config = dict(
    arch='mlp_mixer',
    model='image embedding model',
    dataset='rosettes with rotational symmetry',
    train_examples=195000,
    image_size=64,
    crop_scale_min=1,
    horizontal_flip=False,
    color_jitter=0.1,
    targets=['mirror'],
    num_classes=2,
    embedding_dim=64,
    norm='layernorm',
    norm_position='pre',
    activation='swiglu',
    mlp_ratio=2.67,
    parallel_block=False,
    inner_norm=False,
    drop_path=0.1,
    patch_size=[4, 4],
    conv_stem=False,
    layers=14,
    width=160,
    am_softmax_margin=0.2,
    am_softmax_scale=30,
    init='kaiming_normal',
    residual_init='scaled_by_depth',
    optimizer='muon',
    muon_scale='original',
    lr=0.028,
    momentum=0.95,
    nesterov=False,
    orthogonalizer='newton_schulz_5',
    adamw_lr_other_params=0.0018,
    grad_clip=1.0,
    steps=19400,
    batch_size=256,
    epochs=25.5,
    lr_schedule='wsd',
    decay_fraction=0.2,
    final_lr_fraction=0.1,
    warmup_steps=970,
    weight_decay=0.003,
    adamw_weight_decay_other_params=0.05,
)
Rows from block 8 of a small image embedding model, named by matrix and row number. Rows with one number belong to one neuron. Each number is 500 + 50 x the weight over its row's rms, rounded and kept within 0 to 999. All counts start at 0. Numbers have three digits each.
After each neuron's rows are labels from the 100 images, of 14848, where the neuron reaches its largest size: "responds to" is what is common among them. Only what is clearly more common there than usual is listed. The data: rosettes with rotational symmetry. In brackets: how many of the 100, against the usual share in percent.
# gate: MLP gate (model.blocks.8.mlp.gate.weight, 416x160), inputs 0-79
# fc1: MLP up (model.blocks.8.mlp.fc1.weight, 416x160), inputs 0-79
# fc2: MLP down (model.blocks.8.mlp.fc2.weight, 160x416, transposed), outputs 0-79

gate.145:502400501471491582428403516458460548524470510491545560495490512530427561541583454492494514525512506519516481426496600397515561500481455471537425580507465474500456495491514532447570481549413489437462508484532506502513499511467502506521465462
fc1.145:476540615530510517408493528529492472533484435487525526555467498390430457535516438471515419331498387448557519537572477456512461465482614577510482589500450389464528446436544500480452535611483549532497514458469497480411463464541430540548458488
fc2.145:590497383474535528487448486383515554495511487463549435542504463491523542490488437530485553540506528486552448554528495519529470587495530501494453464489516637527443527464559524450543444535579448519498512503583561514552571460504566464452452530
responds to: mirrored (97 vs 50.2)

gate.335:625447504500549432598546518487464521479528479422473578504554517572474515448557463479476491626455439518410449545538447505486503468462472466388494587496473518505473456484492548394468528518547522537484521529517380500450485516542574530455478521
fc1.335:565523540506460519498426521545514511441500458535548517445432478560487474540523421574554487431482502507578517473468552461550579456528516463535475464603470545430491489585576520578445498553524529539476446516517519492549429573499470575563431498
fc2.335:529449523485503550416448630534507479561470412481503556404512589515441485495499442517470518468554479489477530457592519535478410579519434562470518497547422441577531452473510480438582526565415520466553479492488437505487605408515503457505542557
responds to: pinwheel (88 vs 49.8)

gate.195:567558522559486421461439584542446516499582557542490510452396494502508477493497469531502550479501506498571469470509484505475510480554555507449498541476463470540580461457386513488470579560448613471498484502447413428607410545502426487463505491
fc1.195:543517460450431532580399547461356549522457485505597428498485470605565523503448555478536488445474420536422481436398441460509485486501445588451545503543556503549415518541401449480545488533506513492422496597512490428421468492580488538482448394
fc2.195:484462514552504309399522583525510452571517646607518499488505464483453498484526497538504500509510545512409560478548464582478545467420498487537450433512563510535534525478492507528460571523431582542535571431507450482464488470497478567483491505
responds to: pinwheel (95 vs 49.8); grey (38 vs 14.3)

gate.241:598508435549477484529488472540576374474444514466599427516396480469470596429550457472540520463458537459567484573495546544440497473467439482526539621503553499517471462554527524491508497454477516502453430402492560563541471534520487529472510509
fc1.241:457501500520443400508458476510441556416470531550541584478460476532499515483462544494464508405558445492565528491433470479457510442472480517563530566529561485512506529451531468494641519545523465425570522519503468513472435549562590525472595523
fc2.241:538495486514415499476556482517507505534466327447476489530464518527418430475480509515541547491500623511515550415466555477605475605490576518486527510438499437496516520445502556455385473482496594524501514376474515541532529509469547436607494603
responds to: grey (49 vs 14.3)

gate.295:469504406570554524486494529497567452606425529418499548509454448432505502407481496548421408489459490482575543486485493548467535453608520548516505409512483468470554514401430543582502510493571477398499474561492567459589462459473611568487463522
fc1.295:521522461481476514523529496492386515504484509541520458482453453463461576551423546610535495531508592446525487491474544419421412443537529568468521570463449471473409452559541585561463444514521465403499509514497487599465470399454419573564497524
fc2.295:444546504433497409524512540539619434515380488456399502527530519488545373468535458510531432583498490554522506526532430561549429491501555429465526499508555546525553613501467480467551548527443531497530469476434539453426532520447453457485459458
responds to: pinwheel (99 vs 49.8); pastel (34 vs 14.2)

gate.190:499477459499578460474411580493505514495505477542391447508561425531446543539506519561467519541553540455524526461495593529502561541519440448498516448485420508580443478493485495503517517520560483500483524459537540599514544507504568498521376450
fc1.190:533559469500483464411382518517507635463532540453475467511545441525539556552426472509525459417427498487574426473499512501501489505456387533663390510514403474529458516555526509616459502500570505497454490502578486454480570570438512509455532500
fc2.190:486489586528468608467513445472641582482479466530528558501524544462591536528517504542479488522493527422525419609375492634497487517500529558487624518538514479451584434515486422480529537455501499479563471514511444526532406420513528509544466499
responds to: mirrored (100 vs 50.2)

gate.4:533468505519645587526522526469578514496469455443552406488465508430477541503558434483447491493471530456511489464550490552447422479571476477552487445494586505509540432512415493470521461522500485460563525546464478564475584568476435564475416532
fc1.4:540504571502473538481585541602542500417400589499539502481502526466472513457469487523506446510481477489471506495521455483495442429533468536457514354536521562571441485570518573546422481548425442442584465500486570440464449456537483428511419451
fc2.4:499539506466444385389441439418451466550628487474590532548497467501537501507537449518507529450423463570503509413412509506466486484431517490541523549490510476487514495454467475499555474516546525499471564490466507592531532516464508511516508509
responds to: mirrored (91 vs 50.2)

gate.129:526483553477428560449564404390435473522454488489511559512475423486490425531456533435472413635543535573470516550568515452462458601502496536547550442518552523447477444355490592421474540561548485499461562439569492466458529528566519473409477501
fc1.129:522498436447435488481570498444433469427409521511526512472477493410472446514504503544475406572567562510525564482486449490509443500497517550522495441382574504495466434389499535494519585572604440494401486368515466591457557499520535499339482485
fc2.129:555458537563526532526502494427519477550464513471516529507474505518459459439489570592544529505524535498440469473501479487494585479441423462519521486550504496478538488531489514509508469500461545542516496492509491417557535403401469399577566622
responds to: vivid (48 vs 14.7)

gate.391:548553493458475604528503529527595455538580458412426468428492464497484505524555465432559518558452494492498499542515530558486431407561428357523463528440532447559571434462497523507567510632447478508441447496550506490463446429542540442438462536
fc1.391:464448534458534571556517518486487559487490462538464513544447534539520519485491530506520552477495532493443519519521459513536538390496417471456451471415492413514508452476525469622549563556401442499407462495548575525578558438559464454347563571
fc2.391:466555487569444443447521459546412427581468503448535514497621527472577509458414516473491460591454470527524539551488544539477466604495486537509487589489466488463421488522530534474439522526565527471553580474413427466591437507471533436540475517
responds to: vivid (35 vs 14.7)

gate.413:442463527521508480549602483388481561451480586445438530456543449396538474549532536501469472467474520479542486440497467567482442575466492474530477470563584576507445427490472544576518503622554609493553439584471472488497454573397395533579465548
fc1.413:553595519541460547460434407556446448450504509507537504556428540481467579427523486511537574534540498538440449508477433450565528493487414524478429497566523529520444505528499498477520448440476456444478575597409467460507544496642533451476501522
fc2.413:498462607488418485624503575381479463631533460499495545533463532511521462439488488541478405458466518483586476503447487506543508525573511474592506474527565420519507498416528492534458523437472652545478408492474505537550519554576457557478496464
responds to: vivid (38 vs 14.7)

gate.351:551446485487485639427562559504432485538427456432490490583506520450439546453504440542487482520553477532484482479405441562452606568560439432612505523593462487437447532587477471441523469516471519462457519487528411575513503492561404460436559424
fc1.351:414561467512501392573516425511542591484489506551517532443448514527491441584499490443487493467523506523492506550449546457550398474556589504485558502417509519490586441464527503507499535442499453482497452532473600409518403491440622542606413501
fc2.351:507483511486530654418469514521521457458533490383505463597515642501515532514511589590524503479457527509515520583482493567538491520503441416532455498472500512518413522527410450471529427493456482514536569519506457509482618480598526432493482478
responds to: mirrored (77 vs 50.2)

gate.24:473514494477449479436406489474508494549489569513497568595505508496440349543421540546535529435515525521564480481479459481441500452417456517374555482493433552513474462546576525519562557513522581489514517407558507457639520465563412519594525521
fc1.24:472425450446458588474573435511499478481503508506531436479520511457506544510389442503589423540438537429522518525487421486483399516448567512626510447428457522403562527514464508449471511514502489507525543370470490635511528437523534482561499482
fc2.24:615534581457510465553328556545491466488510593486453532496512535554478514422494506410488444532453404507509616430498555425549522511462475560376492467405455539525534488510583412503530494477480549507444457433465443450426502526439491406484489455
responds to: vivid (42 vs 14.7)

gate.252:436461412544516522423455482505461444460475415475517360541452486507431503558529449536552526453466606547498530524564544471474463560582579554422546467499479499514406485420498522499461532574480542508547458488550495460455572424486548518584519487
fc1.252:574431476435541550594540575500546472480488522527493516461553516510566504425404553500426466477547484559496423454536485496446551446477444436410456481497484507483595492541505467512550430486531492522475552540528514466554456567493500496522495495
fc2.252:401567415498477479448528552597495469418503469508550514457476470427403486561530505447564539559535500400501617540484547466513451559619582466503491492520509501509502445407510568535467547490476502518544545416543405490488423441548517511498487480
responds to: mirrored (79 vs 50.2)

gate.202:525477502508520583455460416578574534429488523462493531461529541445401404580509452510506484422454476449530553496504562566424561421590523522550491568443424531561507450617493472515531455465400495472480460473501442560548551479539446536457452446
fc1.202:409552504493479394510461469398406491506491486496442451484493520495520587490496564440477525517528580509457423526551475456499461573451530490431453475554576472449500547389435565487479556558630569519573514488468477469440454533490595485481511534
fc2.202:478475489529568496440491455497533477475472576496510546464542519498548434487479566569471536495446470568503449472476568508549429380547512522533477520494489563529502470592507492495524560480467456431474529507558473568512535492463403518451504423
responds to: grey (48 vs 14.3)

gate.398:427550506440505633519483486497439527503493496492520479427510475456603516566457419402527549465524501478483476404522524494439495363475483551504437482512522452534503528557445433560434457539425558545524522460530525489541590451521506535491492567
fc1.398:390507509515525552597520508503463524458463491510484462504551560391520546574503363489530508536479437430474511424511436448512452351517551550467465525477496508478585513542449500527467509614438521531460446507564493471564587473485485511524482479
fc2.398:681484586527515455506457526441445455448501592517508513419494552516528560461459530410510453381503568474508490540490550512509465647476469510492525506459449524528433467493506492526529492482540560508525554458444525492489538495556507527435525537
responds to: vivid (36 vs 14.7)

gate.238:504420426467612527418469554436439475463456459457553482455594590646411495512495444559473479530488492527509469464464456495498383450568429447513476447581486542573533509539561511446500494510479587468534573558489480504558501494504519483420489506
fc1.238:431496387530423505543626537496466555466547529486524563567491471530438474558513561475493589475497471458518519518480475540536492571502508461545544500551537606470510436477574463470501476489489456520414466515574512470524633587561481523481479538
fc2.238:586536604503565452432483486550491519520506628549598522465488530444521564565471539519493509601533457475563494432482546539433365490460575515580527406476440447503463462483423502512467531578511441421564517391435561482539440592579522483558498582
responds to: vivid (39 vs 14.7)

gate.178:456476521532548524601520546558493557485440487480549561473536389521462482429488520499492451485559440411487452443476459528531544559529428486441530473570530536365473570531493525429478588503441455511554432506505549534517479421477545424470427416
fc1.178:547472554496529519376558493446454441452533532550418500493458514521449594463527491465576542398488461554494510478546502467559476556503590649596431477454526478544472439487529587484470447490536561504474526509506460547480490583514502492605518590
fc2.178:576570453472485439473585487385568591556460479487509462505508495472490394495485537527445487548464457480548419443513490542477507438454404429448529470513551430483544575492490449433417501425452507419534466548477533438614442452591509531493463427
responds to: mirrored (77 vs 50.2); warm (36 vs 13.9)

gate.244:488567535442525624478459542456500506439577496436535438553447502533513571471452561541541531562526550414481586528376471519502463492416481415471506524565486503515516512402570567537572529432533478501438458468641573487462480432578559502534479430
fc1.244:586524483501421495521489512498435551415482556514551421535435561499392541394427555454466475549539502498485487530502525452426513492488511389485505535451458549525492463496531478475554553569502497492421486482507499509548499472428479472589568482
fc2.244:592482436463545448419523490474539404478477539571439523505590448491462432530535489537561590431429479491594575527511509498517423465540514561489480446601503512481450498500543541532392502453458517534469456563440442452541493552461477484429395472
responds to: grey (67 vs 14.3)

gate.399:441574597546486476493516517383535527389453469377582566527446510520517550487515516552458505487524571442486531543541470491449560441509498526535533526576495562461419557533518530493490528514548503540554454523464461534561466545527466486545554446
fc1.399:507469495406473499463471512489481501523566479553418426498478463433515449541550471443554357534458453492489525478476401364534499455518531342434497457480516442590522510463489555570493480530485510593486508461449561423538585437538598521489462450
fc2.399:483515456447492582531436444525527572534527600499604543459585577455531505426596399530479555519531495553452530513470505523472517523462517453516425488398555471456590487467544535601452512588488525515506536470478479473564413461478455539519513524
responds to: mirrored (94 vs 50.2)

gate.207:529487501503514396464415573497477488480548467531527511585549511482509515538527611519487511484530440536543532459477484616528515551518455402474529483519532558645464546486441522482454422520478507528595499514565564528552458517491493583466499425
fc1.207:534466564541542485421455570498444533517501555461536552546522423393523537533524545508504501465564443598408571495433502536500417462466476460518476439506471529541417534551364481458528441645475504567559506520491399581555464438495474578475538455
fc2.207:411536503453491598508513537580515512562385426463454606536508526569409477474530554546462510531501579418470429526538505444537485552502519498526472525475437500400509465443600496485450523489556544463467416442527448532398479433553523368544497580
responds to: grey (42 vs 14.3)

gate.96:477550519457489479525506502462529531499543512497564394474471547553494516568485553524448469439522431536440518437437501572415399470478485538520535522560601531547568462562416534513488517486506569472531453451528439480484506552492535502480496471
fc1.96:421390438472497515508536555490437458396502491524514478452541539564580426505502594460464511471454607512520519493472415487547596553454515419446538463465503468445559552426488471536557414566484520513583471470372538555495478584509543503494507528
fc2.96:561615554537480471489575482535529445547561470576439561454476525453385504471460464529567454529512465489570463491497476539481466457485469584515495559552423571509440491535468428464483514560529505451456560463605553471534456421509522504565595486
responds to: vivid (38 vs 14.7)